{
  "model": "image embedding model",
  "dataset": "scattered letters and digits in many colours",
  "activation": "quick_gelu",
  "head_dim": 48,
  "optimizer": "muon",
  "lr": 0.0041,
  "warmup_steps": 110
}
Rows from expert 16 of block 5, named by matrix and row number. Rows with one number belong to one neuron. Each number is 500 + 25 x the weight over its row's rms, rounded and kept within 0 to 999. All counts start at 0. Numbers have three digits each. After the name is the row's rms in percent of the matrix's.
# up: expert up (model.blocks.5.mlp.up, 32x128x128), inputs 0-63
# down: expert down (model.blocks.5.mlp.down, 32x128x128, transposed), outputs 0-63
up.28 119:487499513494495474495493504467491505503486524498516453467497491512508518511547529452521516517482550472452500518482527532507518465547509497548513531517475539506490544516490502493414508516473496
up.29 112:487498494527472548493496493513496527531484500515489529494479509512511502465513490496533498511546531512509504461535506505490463451523486472493468497477515501483492533532479486515517547485485483
up.30 121:522466494490518499450516497504498539487501486522492489499483518495475503495455529477527504488493468483443482538514462492505519490501505554518499530532505487462537533495475494498485475539478492
up.31 091:499507488480472492498512511469468503509508523470453523480503499511493540496519471519504484551511535461511519487502546568488473485539520454476506514527519494511495542485531486494473444481525509
up.32 116:515473502589493533540445496486475504476519510498482500565474477538497503472533457527499495476514509478484486491494508531511505450548515538531497518508492515491491495484522488508474519471507543
up.33 104:497499490450479467517489535513457535508480465484502483498514525510490443492516490531478494511530500518515513534571506480514507492516473442486488512514515505522516488505491483472488471507485449
up.34 100:556503549444567496474487505496530515539480460478518479526533482496507503488495524487515478486525502492505496445478530496513462439527522529516494474497500486521509493545456490440499500482511503
up.35 101:471495491478496467473490467459471503516536501521526465501457485480515518570519497542476499537492515514481516477504488544457520521493528508480491498482526467510494475510488527496520504516448522
up.36 089:504492511491451490518512534522479476566501513492483508505520525533509489511530493532514508474506542491499511473501454443474497468559536470488503513499527489503503504468505511462517514512484541
up.37 110:530475529489487459474493534483531490475468506526481488472516483525501494485491523517493512506529470482516470493466482483502498497513514463473492485540523489482518551489481496522479541523557489
up.38 094:473518469517475496491490458520521501451506479504515468464460515474534548504506514497462439545516494487504530468484511499556520507506492510510515503485474483497511490510450478541496475481540506
up.39 101:498498487508473502472499448513513546520489496510479491552490473524472522451516498519474541561516514508561507506507518491491477523474482474511464475484490486491517524514508536479541568520496455
up.40 106:462504478550458501538464484511563518527492517518489493533500543485516532492543511498505517503467497482484482562517507486479520498491474519503488513484494453498530419493507461521516515467493484
up.41 097:520527502485501525496462511509504447542503502494523506505512508511486497534490538488497504493521496495469512483477516484513517477510439467480471521492518427489488535487490478481482474506547494
up.42 086:502501541498505499483478488525510467469459485513535499493513524492457474429483457499476501483507491470470471490517553486555484508483446503488489505504490522463506495501497509476533464487493507
up.43 102:505465521517442464483467496513485466504470492470487497532530452461529525476469540474468510457503521523504498465512454506528552532510451509541525521480516487509499454509491489476497501423558518
up.44 104:448483484477492502509486517466490530509496464529471462486469514489480503572480497518501452480485458454550513504463459504520525487498481479500497516529489496506497502502452491523459483514516510
up.45 100:528469478498496474514489541496465479455486527531511545503471472487510521485477509487478450533500473511462498498505491478517498498474517539477478519464505506518530489451487499532510483474509489
up.46 116:508568471499462522523508490481524518462522520479536520524453478481509499478481496488501477493517482500510537478515518521471502485526523480477493482470514479490470508501545557517493512542489526
up.47 097:540515477470475498510494460497543546470489487535479496533519552477474486473496471490462498498475477496487460497513463488500499490512555516440511493506529472505487517484527484518495501484522509
up.48 088:471509524524502552467453540530476517505484502479457537502511465493501503500482534501512478492461503486482479552447477498516479515506484475472491494518483466504530511510503485543494481482513521
up.49 094:549475481500475525477482470469490500487480496492492521498518481504493524579488509489486540507565494514508490471513499490517442470496510494515496430511522514528492495561495494508525506494487487
up.50 110:510525494477488514545516525510492490520470528474507492500486482499522516470504519463483497493476501530472467513542471557455466478524498543492464510486514484451483518450521489463523479491534508
up.51 086:505485509543501451538453470500488480475456527508455525480481497483528490505499480518518514493480521519520521514510498505499572513503521527500496492508542477464493523506458513507558457501518476
up.52 087:513472491521485501545495506500456474494480520503540516501487478506530487498511517452454490470492498513524518524481512515509497516509465492503513502502482491551474436495471496552525433520481504
up.53 101:507478487486495528476538471509497546506495456508480511494507499515508513513490496491476511494465506542485469563487493491476523498521521512528497455542522437494520510517473458468542521519464533
up.54 102:488502531522497490478522485537477508539509484490485503484447507479524462499489489480472508504470512519528508486511478511540564509495473478485481478538525504490500503499438542516480489534497506
up.55 099:506528482541477543477491511504526498497472505537516487471499516489495496490516448533539505510501500532581507510524494466517458468503473446508494461481489504513477473527493512535502505487492554
up.56 106:467545501524499517496484470505537510552546525497515532523497513520460482467488511488537506472515526533514498507499466472527513462492487518523501496501549532509529525488523497494502501457470504
up.57 100:510527499475490530468475501471506540467524487525527521480471499502521518516510465508500529493495490501493459546510498465516505473496541557466522506505507461527505544490510489534500509483492499
up.58 112:513491503510502519447490497520505509512503476503500492485467499508458504480492478489531502503521497471514531472542521480500513513540527541492453499529513514508503529508519492523534459488548499
up.59 101:485488548466516501522493472490492536494509454532533459466507488594511453494510510476518453526533518518485510493533525483525502485513520549497461494529472486485498496523468516500508515508501492
up.60 096:496471504499513527462497495485490484512467446510500530448491504521561463512527510492489488509496526540509502484485496503506515479512475484524430523490494494489502527521506452546497520499536480
up.61 079:511459529509451517513514488520508496511490479475444507461529494484492498465467482520480496478459489496519492487467538510532463482545531532471526471504515559479473481490507498485473489519507528
up.62 105:488476497482457508561502504546510520534540506495510498490499558515484507482485517498498497502532442514457500513495544519501499526499499535525470559502510522541522493533483530488500484464491513
up.63 096:486504512498499508505493503511541497481489481513511485483498527511515565518532498540520510506495498502511495483527478497526475488466485496509459491453525516452498509524499553506531516511481494
up.64 102:501502462498474527456503509508500545485509494509484490508465501517492528466512516488540514524509480518497532484525540543492513485494509492499522455498466475478481522474501455559507495515452448
up.65 082:470512494510494491515496512487477526515475512483460511518478476521500514514491508528484502528492519503503476532489530505527548471516477536486483515545466518515498473498499522476486503482496446
up.66 093:532524527436501487529509430476489543501502498476491479512497500507479477466484505503485469489510490489481495518520510516492516506523496504480528489492486459446501480479469538441482477482507449
up.67 097:495470503433512491468478525506448522525483499480469526539488550526479489492525515475504536483501529463513479519476545513489540488497505506556534529514544506529495468478540487534473498479488478
up.68 092:538468494526474468470490505479479476462507530474524469525471489517440515472500503526502488484469478477484453483481488526520523481479528468506528482501474505488548524506489504442517468539516520
up.69 111:501503478543492495485532531494554510515531509526490510490493502526507543531462537506461488490490495485524526505504478498472519454497464542537469463507505514487476491474526462492493485468457540
up.70 100:551489543474537522503497488496512455494521480482513501462456469506537500501454513515477526479506496491487521489503523474515510514519510521504464524471527502534473521511506451503502485510521494
up.71 104:480556498491481505499526462517490519534456513475474465497496507530490509530487518513493531488483492470498521477495481532453507521477476560515477478488487519537467502508482523476532517498520532
up.72 092:492501471526503468516485507477496494482535462511513476513511481460527520503526529480509538483496493486497515495508479463543461506487522489511515483516441527489491476533475451515507498533506493
up.73 105:458485468501480469505498533525465486490499463550481472484479488500556475503497506531478453476494474466434527522465471540542534542489505490507516517492450513506474518516507448501476506501513465
up.74 098:487513499475489458510483518498532489481471502521503473503450511512459507514479500483489551480527498537523484477527498506496493526510459463460525461448527504506476512496458464517478475463481493
up.75 102:498464544515511498550477480512478517509502489508519496529493518549507457495523491485495462517469499512491469519514477455518520484505508471531460525474512526533496510461503540496457483467520542
up.76 105:524537447490506529495464475479492501532546505492527497502479506489499516458516542472518528502537487483501533492492474512465502487461511543487524474470521502501492514516477495501481498485472461
up.77 102:502520514498496496496467568564527486504488531495552472502467498493499467470521464472496498550506538489514521480515495511510486473480479562494491523481511482504497508512485541501525481517500470
up.78 089:519510458507484506482513494487530474496479529521466463504497527520504450521529522520541513457526464491546531490552468507494489512516499480495550548532466442524522507544488462514498482495489518
up.79 120:547523479530535505473532543503473472510462515517501481502509456481478520473516492488490527497485503494518505502523498508458504529540497523504478550504505505510484532484479511546493460544532465
up.80 092:514531547515537491483468500476470504493498480465492529532522516488503460498536449475502503473513505496484490523501529499502521503535497510462523509536490515543508491489533447519552457499487487
up.81 097:483506496530511502473465474508526527515508533483513516482519496520490499493507492521509476501460458512544516487530500523492493477492514500492512514537473500525480522491510497537510485492457498
up.82 104:536492511519490524543490504501521484554529508464454531529527478480495528501512518502523506518547474532523487491540543447469512503465510518550505486501533464489513549512539481520476493495455495
up.83 092:511532490530525532464529528529536494397471454483533492495501499486461543502508516558545553488500500492519505495528522441546503486485508531517472477472460480521511488477508528469525504559471488
up.84 109:549545474487527496506509476461470450508489530512492488480450481506466525480539511499479484494508503475503476496517563490541508495496477525518505493519465480506498497468478512509515492529497436
up.85 114:461530477530512468469450519540469498482511488513476527506541505467525461522497524481467491502466503485510511534534481501532511482519474489489499497493471516479481500495468453429497504498488472
up.86 095:482511492574445496509519485489488502520507499516527517520508485486495511495523505511462447510495488484506468486505503517561491495536548454496518498499529507476493549516514553522489463512516475
up.87 101:505484525507499497515521504543472479494495480528544490495516514535503502470496530475474510518512440448527497496512537471497501500489461501517506485532518523526536450500517511513527533489534559
up.88 112:506497497477509480496518474536529545487520497494489490535488486488498497507505480443505519484494499512521524497502500492453476514467515500485491492481464500421521503480567538496498491471511507
up.89 088:503514495521490516557515488479505501515440489536495513521497528511455502460501537473485489480489505491497484493512511503497490489528498547513531486478515509514545465517501493487556512501521482
up.90 099:466459549546522499485519500451472474488492540500476496452518548548531471508514476471483530458511486472516569466483488506492483505516515515449487469530490506490502483504512471536492532477486517
up.91 097:440502499476501485450492476493499508501491488470502419499478487535465503502501498497548446509508455498493513516514482465470517507504525485513542559496487536506516516461548502467494508479512574
up.92 101:504481498492480479468479463448493494499520479520501479462475500536530527537480528521533495520551496532446496523498499521520500511535499474522545454488511493487474556497472510510478469499531529
up.93 105:504453494482496502497500510512477480524489507467525498532482555518507490460571568447513484467474511472517497499525507545493501508538441512530516558506538443518563494453507499495505529501456518
up.94 097:523507523523472481505493505504460439463536521531496514503483463483485585513500434541491520543485494479482480520451509516475490513467496452471492497496512470501516506494506517443538527534508502
up.95 086:490492502461484502473493483493505501512485525512479464455503517492458532501521574536527538506516523452524509474500454469463479477446514525507482491489503491529483532496535526524491484505497492
up.96 098:504463527471534452477413519482460456512479437519498516496477477496506465513493496467495496502509490483493573515467523529482463500513511518422499487496497539516486493486499485507493537505508502
up.97 107:475513469512515499514491496526487528539503525489508468493481515510541512493490510523497481493501495437515492466507462515461501530478484526473526540471434520486534461543511470490487524507471470
up.98 105:495531513476474507473470504484516495443497495497507490527481474471471468520522520523477481528523508516470426521516527550514484524551545486459505522538499510524488483500509543542521475509490539
up.99 105:457466485425501496497480491506502505481532506524479501500517466486475520479495494508512507507504488467467508504504532485458468495519497472470520527489497479468472479522529447515541520497542541
up.100 100:482517502486498471504552485524494504516470490482510519497506481515547515488479444485499520484487555475502524503488469462494488523505523518496494513475480449518516481498494525509451488520467483
up.101 094:503515516470455513492505515473516509463503521483498498503490420509515495484524470480487461457491529509510488466495490513517484540468571468476478484491488492505447520503499495459498489483412535
up.102 104:508548439516507467517508537463470530540482478490483528509494519479474507506471511484510430496513524521516513470488498486519512485518503541492494485503514467493509522552538509545542496491455522
up.103 097:504533541556490535495531447537526519525506463524508516491495508502536537520466499523487551497502471507491473515529513434517474516512496471449521516465488484503498508472491531490490537506449501
up.104 096:539550468525510496508536529539473505524506533500504494503478491534500511492494471497498503474522421525506517486474476527538508507497474549507461529484521488486489509504501456520508528521480511
up.105 095:504553505517533478479473466522500522497460496528502498533522550471509469541510493487489522504519449509535496507520512547531461498503533474515500526493488458532528531493531515472497521498479446
up.106 110:456491474506492478513527517451511479496520492522507490520528479503484516447470509478478491485498517525521518489516470512470515491525480488512482521479507495465469540535523501511501485536464480
up.107 083:485499475513532489500499474508501490512445534457508496502512483482524508515491485526495471495511546522494482500512507518512465486478462505487522496513543492517528516484481506441488507465482485
up.108 095:487459526520472449473509472527503534471483492493513521530476477507501469491486499490463510552484494490483512512493500494525540527468500475466480529491462446482497503474551499492491464502503514
up.109 101:522484501480493502546483509507521500491560472476501497458525504455500519515533471491516521522505539495458514450491517447471471486524482506497486483472518528532513515505483450490466516493522503
up.110 101:448527452528507533461456515501503478456494513457515483492484501474500495505486513510514486517498475487512481454456468501520545485514484503451491504518535493474472494497510528524526469492524501
up.111 099:507505482461485454479542476530491528515508515496499463480499495433519477469502522540487549486478509493513538475519466488510505472510452542512526458483514475481483531494502478517548480457496478
up.112 088:472531517479457505519487528485502462501521516490491520512483500486518461472520492483548467460453448491502479499513504535482501512522521471500521509470528522481512526547542502493497513491493505
up.113 088:472521502469466518493466501524482530470451468533519510484509472469521519498508526487480477507487511543508548500515503482533518479537480522469498466500485471503455520541524496475535516491484453
up.114 104:474475517502496482510487486508483467462490458489429484487522526504482478526506530474513458546504550545448511490512525488492509500521496536543504490506495481496484487501547481518478446506544493
up.115 086:520479456453499492485487514521516526476512526531511514482476543498513479503496525546492520540513541515485490556478551549469457480523479514496511490505526485521494480480503467508514538515502489
up.116 099:505554484459472451475525491499460489491479536498516504487557563510481466509513468509510518493541470457485530466491501493506497494497469470503485488463507452469479531484505508474515499543538511
up.117 108:504485495489484536449488482479463479470457537489462530517538507484528507524533502486528512526529496506504469555519489489494497480514505469528468471440504487523494480476506437462464489491495496
up.118 105:491507480498498538450532504452482516495513498457557497483474501546465511520525485495512464526497502501435503499568477473508548502484522560499521506481517474514470498506529484539502487447480431
up.119 108:471486471473506486508470504506465508546526518496462512525537506506502497499521470504552525530494473468470492448521446509515468476507479483487470525467481457499527488497473468518535527569521495
up.120 096:479509519463443525523525456565516526473503489483502534509498507502485495518523510506477551498537509438495496513497493476503521527472472536470493538493490525509578493499513523513474481484519500
up.121 097:474449429533470521528521476543496505540541528439478498480463530490506518505521491509511494493525509503494545494492516522511501484541478481470511515498488486500495495515532475501484471486483436
up.122 102:475542497472496507464560552517488490510575530554496472473473484529531513537520489486498491468521489495480504495520496495535489512529490523477463500515499498498467499514496548502497487508521504
up.123 088:471523478494463513444488537498518495517459508445485513545558502532509498470530479496493452490493525502498482534462479479537477513497536528493518474569493473501460474507548528506529485529503551
up.124 107:516460506458485505496523517480526515497527542484524531514487486481503483479483519562481496495500549500488510490472493531501490438495516550504466499510536485516525514442504449503497525497500480
down.28 123:500501485498489484526530471521490495451466528521520491435492530489509485513505517466476494462543489524489493513520499525554460512496479548514502484501508496496500501465514525467527458491517509
down.29 112:498566513559506493484488513441504472514495518507491536508513471472473519505477464521558478494446491525511463509497483520488483502487537494475511495541472477525463499502496504571485478539477515
down.30 116:491515493458518511470487494466503486502503462518517468510523488476508549498502492579477498531536492456478558476454472489508474482474517494522535489505497526501493497484504484506503456474463550
down.31 102:464451534486497482468534470561510482537504529492528501469512506536483486505493522504484497521493464497540513558454503494462513523545504472493472492475502496516503497461489491491454478491544485
down.32 112:513537449489508462476451493496491445522512512480480522491519476484515539506530547482554459505489518524511500530523469552503511533486487513474492500486500531474538497485511551490469508540502480
down.33 099:468490498499530512507501530558539473493510481484542520487505494519514465486543535470498483497549484488459472443510478493465526497520514487489527534483528496474547494433522501487482530481547508
down.34 103:469508508482502536555513489479518536480528481514523505497461538479507494501509541542485485497504523484507486454510522499512518520527488513545527504476500545441518507486436471468479509519462549
down.35 096:521490553500471503513537480493538519527520490458501548487511531485457485484527482497523495472494470528495454496535456498557471473523508490510430563550509492491528523546520520497494487496513492
down.36 085:472488516502515489484531536494532509538545503483486474532499513500527458524479504509480495489484501526475518497529525521529503437505530493459529540516514506468538514540481553500540531564500529
down.37 121:504493491501519544490485531484478502501514482528489495510489544533544468472509459514461501518539508498488523470457516498528495515522464468504478492498493534506493461484485482538501529500491538
down.38 101:509490532495550511521484529498481541467475485530563510534515520482489526456541509466462476499514493500504496477474491491505468538494466470486528555472484537530512457522501463503490475535502487
down.39 096:532552502493491512511466519507510470505484491517493528466473499518564500515489497522510485451513481487473515501502406493515468484496487564463506511487484534506522485496517512534520479490501528
down.40 109:494553523508512539499469508536448514497485549530525511464503450512492515494497476522550518495537525508473524477495493522512492513477533526502480438477554503505520502486482504486468509524499467
down.41 096:483465489539510489476501497506444526515487462482502477513488480480539511501503534472510525498511485511500469487516500510479525550544508497456522476471459502497499481513508482476429498483505469
down.42 091:488532534503480483500469488514543450483512489468493521482517498515523497537532484513507514489470513487497539520522522532460504502537464463468498489473469493470531440514468470470541461527501480
down.43 098:509499472474461510503548508534520512510554478551490467533535532489503566500545466478517495480518517462487527472535489531477504460508469510495481457531507478506488487512457484524493544508525539
down.44 100:486488477513495526528497465516477516483580519508461483517519547487494548478446473503535495466485485504491527503484506486481458526447489482528472527521488460505495522506525463507557497509502458
down.45 100:532523461515502471529477522529509533474503480515461508529544506464503481503509500531472501516508492513550459493523507503544503512490506497494524487451494484504518464472563481496470532512517513
down.46 108:533489513502502470484532545535521440543471518497499506499500498486471516479454496487547508500539498482488484525532485476505491536457548485486482475456481467471503516460502555532500489534517458
down.47 094:489521503473507452523520467461512494546503505463506505492509499540494500492465498512510500498512500521509551507522510497501482505478476501482511498532453538482467515456508489509496466549473490
down.48 082:491504467488477518529460471447533502511504540489447486526491487537502485522466456531509539497530463459487481506475514527506516470523531499499478461540520477525495505510510496521515470478516495
down.49 088:513490538496454503502501525509515552481510485503498487442478540509485451463513504489489508459564455488506483477490439465532514478520520507484493541492490501492471523502496522519539487480471510
down.50 115:477478501508509502489516515490490531510519490521513519501528512499524504454512518486489516471495513520499476495498499496523506476524520471497469461476488469475482485532514486444484492516472524
down.51 095:472497490510474482519504464474512501534502478474497495493505504492458495514497520532506495539506516531490475519522500499520495516506479469458478452502474522465534490482516504503526521512443468
down.52 080:503483469442495535536463468513509510508511474480525557504489475458531472504544507492539500495470477457484563497510505478505525504464513497525513540429478472488502516470463480510477497514502497
down.53 101:510514485491480528531459476482543513524523510496519467500518496566485498491503485539508516511488520460486486524518491518492505490496518475497504516468530524515476511485490514551504498498467583
down.54 109:483472504499524525534520505518492547453466505504515546526511503456496487511502516527505501500499495458446463509490499446517481479496487482504519499453488534484502489490478471520574463495511502
down.55 111:528518512486498499490523477521488477458503491484477509540469514499464446507474485478534548461538474472478505493460530502518487491456482503508495470493494490520519479484459533510502502501460512
down.56 104:515508509455521457486495525531487502501524502507499467513553490512506480509526493493527523471523526503465515510503516546525511508489469508506531450499497501503523509509443579501493512475512463
down.57 103:465559522492492479498486507494500517489504493500486485550531494517499481498543467521505496517515491497522513474481485449541528504453500444503518512480516517466516477434470537507468509503476514
down.58 097:502461492457517503447503492506479488500485516459492465533523497526526523486476538511521492489516456497517539515471477508519463502512490518496483508457540459509476504504502493537435486492464508
down.59 099:486485466474538464559527480512453507474499513498477442495523506530514496499526461449520489466497483524542543475502495527508509508513515490482508522518511502468493521500500479498504473489503485
down.60 094:516492480530523509470559489472487512473457483457486496491495493512478494508508484514538509476485496434477469499490551544512510545464486542508509469527477516463458512514453500492501525481475532
down.61 080:471504481481459498480450514453531488510481509524504517507511504476464530508487501498451470510541437446492453498504519539483515509500531490472462518531492539513518512550494459524496489505487499
down.62 105:505510545464528532456486510501492431494523488484485500518524491507462471496536518505530499529493515487506465496490490504492511489480466530465462441490481469545489464489515484455478496497491520
down.63 091:520502495535483506493495489502541509491532487524482482512525507525484451492474514483495526495515481519485493512493515461550519532506473495472554465509512497451475505518483520515525496493510535
down.64 094:510500490477523522418567512479488538495448509479469465490486524541450497477490492502546511487474485517475555492493461499536490523490499474489503479472478448514490524504486476523465498466510488
down.65 084:546454511471509521491438475487477511465510540487499529500509512502461500499545481501474484509485530517538446512523480479491504469512517514505502483477508509517528503476488482510539490472480479
down.66 092:494495490504482516505532504514534495505477540490509471530522522530515542433513500531497510512494479536507495511506489517499513541511498496486460545509534514487552511520515506525482503501540487
down.67 105:500552519509483547461504452466449482520505545491518513500523525479490542474510487507508541510543455492444515480514521508498495479505518509482494499505497518505528514505479479468536508524518476
down.68 084:463498486446477479472483525531504495519478526476501482508516479452473508517525500522476505525517506485467527491536482478449521532515515473506415486537454511495520526532544541486524509490492482
down.69 123:525532474486510515491532437492510511486493461505496517504491492467547518480451492536492494442512481522496503462460512507514492458503537527488483494500533555509502536505460452504496461461495461
down.70 101:496497504492480519459486517455489497479499487485501457468478522464540467505506529481480440478504496529499438529501514516519483473459484517508531508505542504468495466504490522506499465520440492
down.71 106:511470485501505465452477526488450478508501497508498529464477534515516496507508538484525475499505504479491540513491494502491526499521509486531509519516491465483487475473473482538477504479456552
down.72 085:465497539474475500490486556499509532497477483553496469503510522514500497513491482459455486513503447523527463532513473518545511520480547529465498532479512552454480516502488500496549503472470511
down.73 109:479467506472490517513506464514531498491492488514447521515502537499479533485514542551474511529492466535518530522496517533486506543504449523543522501518512480524518503498535489511492507511484489
down.74 105:537508500544473508453500519488475505533526504457509464489507499542525478512512466522498506515503497517546501479496548492548538534508496503480491513477510518514498475518496533463465505522474509
down.75 106:462507509521500472493471514514507471486519495477474494502547553494517470489495481469513482508491490449487477457476491490472497514532470499467452527467506480474465475476515518518507497501500485
down.76 109:482486520490509511491498535495441484512480470534508487480513542475491491466483514507532546468551522470499504505473512454510502511483458477458531505524535472490524497524524466513451512488511483
down.77 104:488513481489486450473469529534511518517514502507479461506466467503506480472538539501493503492516522489503492488518491480459494522469502494485513496477527500482497487504460562519467488487469481
down.78 077:521475460514494480481487525497511510473530484505492484487494477484478550518446510464540533468477501509520484473482482481490474472533484445470546494500529471503506505479494499513463491483510501
down.79 116:500487479495444533484511499516508469485551513519516485477476504489486493520490523504522498495475460491481510505517522534535460465491497504513490481492440507522498520490536513518465476539531512
down.80 086:533519510480481522489498499450470488512539483502549511505476500526485477516511521509506478523508495501445491512512511510498512546479487528554485517496501495490542523508504520522519532499507455
down.81 097:491514459450498501472487467472512494537442498487501485452487496484499510469461503556497496525457502462445496501495497494472461476539520479467466491473489501468487499499515496535479453503489482
down.82 116:557476481508521498458472547484527501514468499450486507512501515556467534486502518487538552523487495523496481516513513538512475494480516509453510464472477467553513511533461494521469507522522511
down.83 103:514496513467469524502502527493463509515489490493482434517450504495493415524470537487485528522512528525461479485459528519536474491524488499499523468507450512483511503518516549548509484480500500
down.84 110:539513484519503534522462472461525566529480513517477502506537548488508525492514464518513512513535474493534506483456499509510507518523500485519499527483515484475483514502452508488482492509523471
down.85 107:506474519524473516528540525541519529496510524525472495467477491492557499483484497480451488498481474501501469508508480521475524494515465531520512522485501488498483524521491519511522510479503530
down.86 099:465486524520484548525516492495472507522537509484457506496536480496492506475492503474473515524530497510512517549536501484459494526475536495485522462469523506510522507490507480499534522500457519
down.87 113:469463520511523510495496494491481484478493505495522482493497490515478517529521499463520495526473509498472541501504524477519491498499436545506474548488458457505487505454480511478524500545491528
down.88 106:477493507484486523481539532529496528489519439455520505521512499498549498501515482505484557483528512522510488465526460455531542487503516534467498520497499417490532492504500513500486501500477478
down.89 082:523501499491536506506497442472501488522519533438482539516507486522515499543513497497491515522551474493515478460544475507497479482523504541511497451532427492471460499506453506509487493486520471
down.90 100:499509471509453541477482545494487523471506503444489484501527492505553501490510488555534524487490488513508491504514522517471512486508506499517557488499487507521479507496486500491495456511456558
down.91 100:504533455510520480495526520532479524505505493504501513490503492468513543516496497450501495475519497470477458462507474497480463522497467533546494521500548506503514504494514546494481495486503511
down.92 098:491518516501526513513551464536507485496475500504513493477521494522460517455505456457507480507484452483497477498472494532496499498489490489502511534518477466523506490512489506450465478540483521
down.93 099:486519458498458517465516503535473484482485477494524478496506474512468523530528528485512473467498475475516483451514447484471498504493529510451507446519483468515555530499488494478498517483506528
down.94 093:490486512489534497488534496480522517535583496432506496498501492511496516506481487494472542497516495526487478484490451486515492508528473482495460511504449546481488521501527494514525478467506550
down.95 096:440464527489457452538500538558513492531470476448503501501511530466490512474483492491507518501555487509528511467461509494494528513503486465478528542487516532521495507488498480519530490508499540
down.96 090:525514524498483476489508475499497560530499491478522474474507504474505516488479506545473534482457494510512494563530503485499464508556528520515493477496486468553510482505522512457520493486525518
down.97 098:522470534550509520509508483523444499476460469503516432517504497515430535476494504491530509514488495528515533483505481503531542468516504529507504469502469447544543543507458510510475508500508483
down.98 119:515501456515517495572499471499486489539547488504488561491522505520560519507455523490531498535500535504476492540487495499499520500497489468529469505474467526515478459462535526513506542510512526
down.99 104:505478465489515468567503500516488526499539514473528505532489525521553518529489483514502473495511444513508481486511417494524452529493477494511499496491534544541505509490524502544496481509513524
down.100 094:505502495491503510475502506496520474495515478467519515522519461483526493501530521515503503539468486511509441498534463494523534455460522549501496536509498504497479513480489513492503467502527507
down.101 089:469502512478510485473524551486499489522504483504481542527498478560522487470493515492474518514477503544506507500500502418491498519506484515496481473523545534491480481490505515503563489497557507
down.102 101:461497475485512552495459441468476459526509508520493523524486504508483493528524486465491497481477485492531536488484464480478476533472494492508513505519490488493465471513480479546480493497505474
down.103 098:503515519477479523498492496478515464463513520516501466508486505495456475515502458514466494495507506507444473462479460494508566519483500510502482497482513531473502495508411479465507502500539536
down.104 109:493485512505528512482487514467499535583488479504544499524510522457485542528499504491517473503486516509531510475483509507524512470484467463493541466490505506525493465491510509526483513476501491
down.105 098:523507510485442521487502496475517474475503474471541502497430480497486473469519536464518502503515517478482434507459510484523549538499456542455495485485459487527556483491527531488494468478511484
down.106 109:502553460495490479485468512518517516517499528505507504527567516493505468464518526514505516495527523526500482510509493526458522489509556493496484473500470491473513509549484526446460508503539491
down.107 079:469525492580520491487459483453521487521492542513509542515487507474503561472536492473529491480473540472517465491542472476493506488476494525473487446500497473539486465489457478531519488461500496
down.108 098:478511508469488475521507510468501500527486478478498502548478526493511499488508524465486476496544510583498518473496491495491509528514500533531444496506522448503508486459538521486505506476488477
down.109 097:490508516463483434461538548515491477498481509548456469520546533553518510508478482479489456496491509479482504550489506482555512495473493493449495485518500558504490475492469474493525488469457545
down.110 089:489482434472481478462540534468519516469505481452513526506529493469485509511457498553508487495507486482464495511507500523503461529494491450498487469531490531525464473512513502526502527505543465
down.111 091:465515493508519513502530500473490525533488498466523482498510557473493500500533487521499476484449496488520479499468483509521480548504461505453533499464495510517494500511510482512506498514510491
down.112 090:474501510529503544507522519482478453547509508511480503485518514503513560457518498555494511527478455439482532461501534466477566510488504458445504473493502477493499521501493538538495532493555536
down.113 093:480520496520464480496517490525502482491467514532511521511471476510479473518482520490501476489543512508522454464469435480572542527510499505516514565495495526444533505461534499519502496480533515
down.114 097:468467480522532456488490523532457530465450547505517495528475507514510539524540467472487492506492500524489528491477511499535524504507532520540508531502531510483507504494470466468513466466477478
down.115 093:456540528487481493506469509484521509488514503505530495495509494512521459491498460544495504535504496490526465494487459519488461468497520549488503479470498540457493442493501551460524527469499497
down.116 101:491532501499480506501532526462495506513529451502524513507483475492542524540485520509506498510450450492458495467516453472482528499492501461495517479488474520502504452494463493492498510474506474
down.117 107:498490507496501475513519479515503521498505507469516479447504494526499485488496495499512543488489466537478484492490509488486494492488471535465493511528508485470518463539483563524509488517491518
down.118 098:477518493506523497490499457535445508507457485474486477492539547487526493518541474514539498494487467465527459461480505479554508506501503470505489536490535506500488487494499532513504509513499519
down.119 112:485517524485479490481446492483523523468507465530503491518474484516512536541494517515546472537511486503573523516498514472511492490476516525504512506532515519528503544546549522508552460490488461
down.120 094:559486472519471555499478511522506501482494488450522468486498495483515544485506525459470502514500491485503510488502450498477497484531509516527499504511477475511536476477503479471487511550486510
down.121 096:515506500504493508507478521553502469519497522490481496467524470523486509493530464512493490479467468535517485512500507479527522497521526472496545484520513473521476470497465533518479463520508511
down.122 098:475454534524487519479531444472464502476476473502484497458494515517464521486475537527510499537500444496574547543499507521501456506475481500462478494451516511534518474530487475486474484497510463
down.123 101:478512499486467493523484495478481519504509547481485497528446478481483489526441547493464484511501457467516466483487490470494500504481516464528520461558482485490472467463481507494492525482489467
down.124 112:458531487505438496536488499462492514497516462529513507518499542514517524460510463490506475496461506505536450499511494489504497533505491503446489477519535524530539475528522502501495488473518501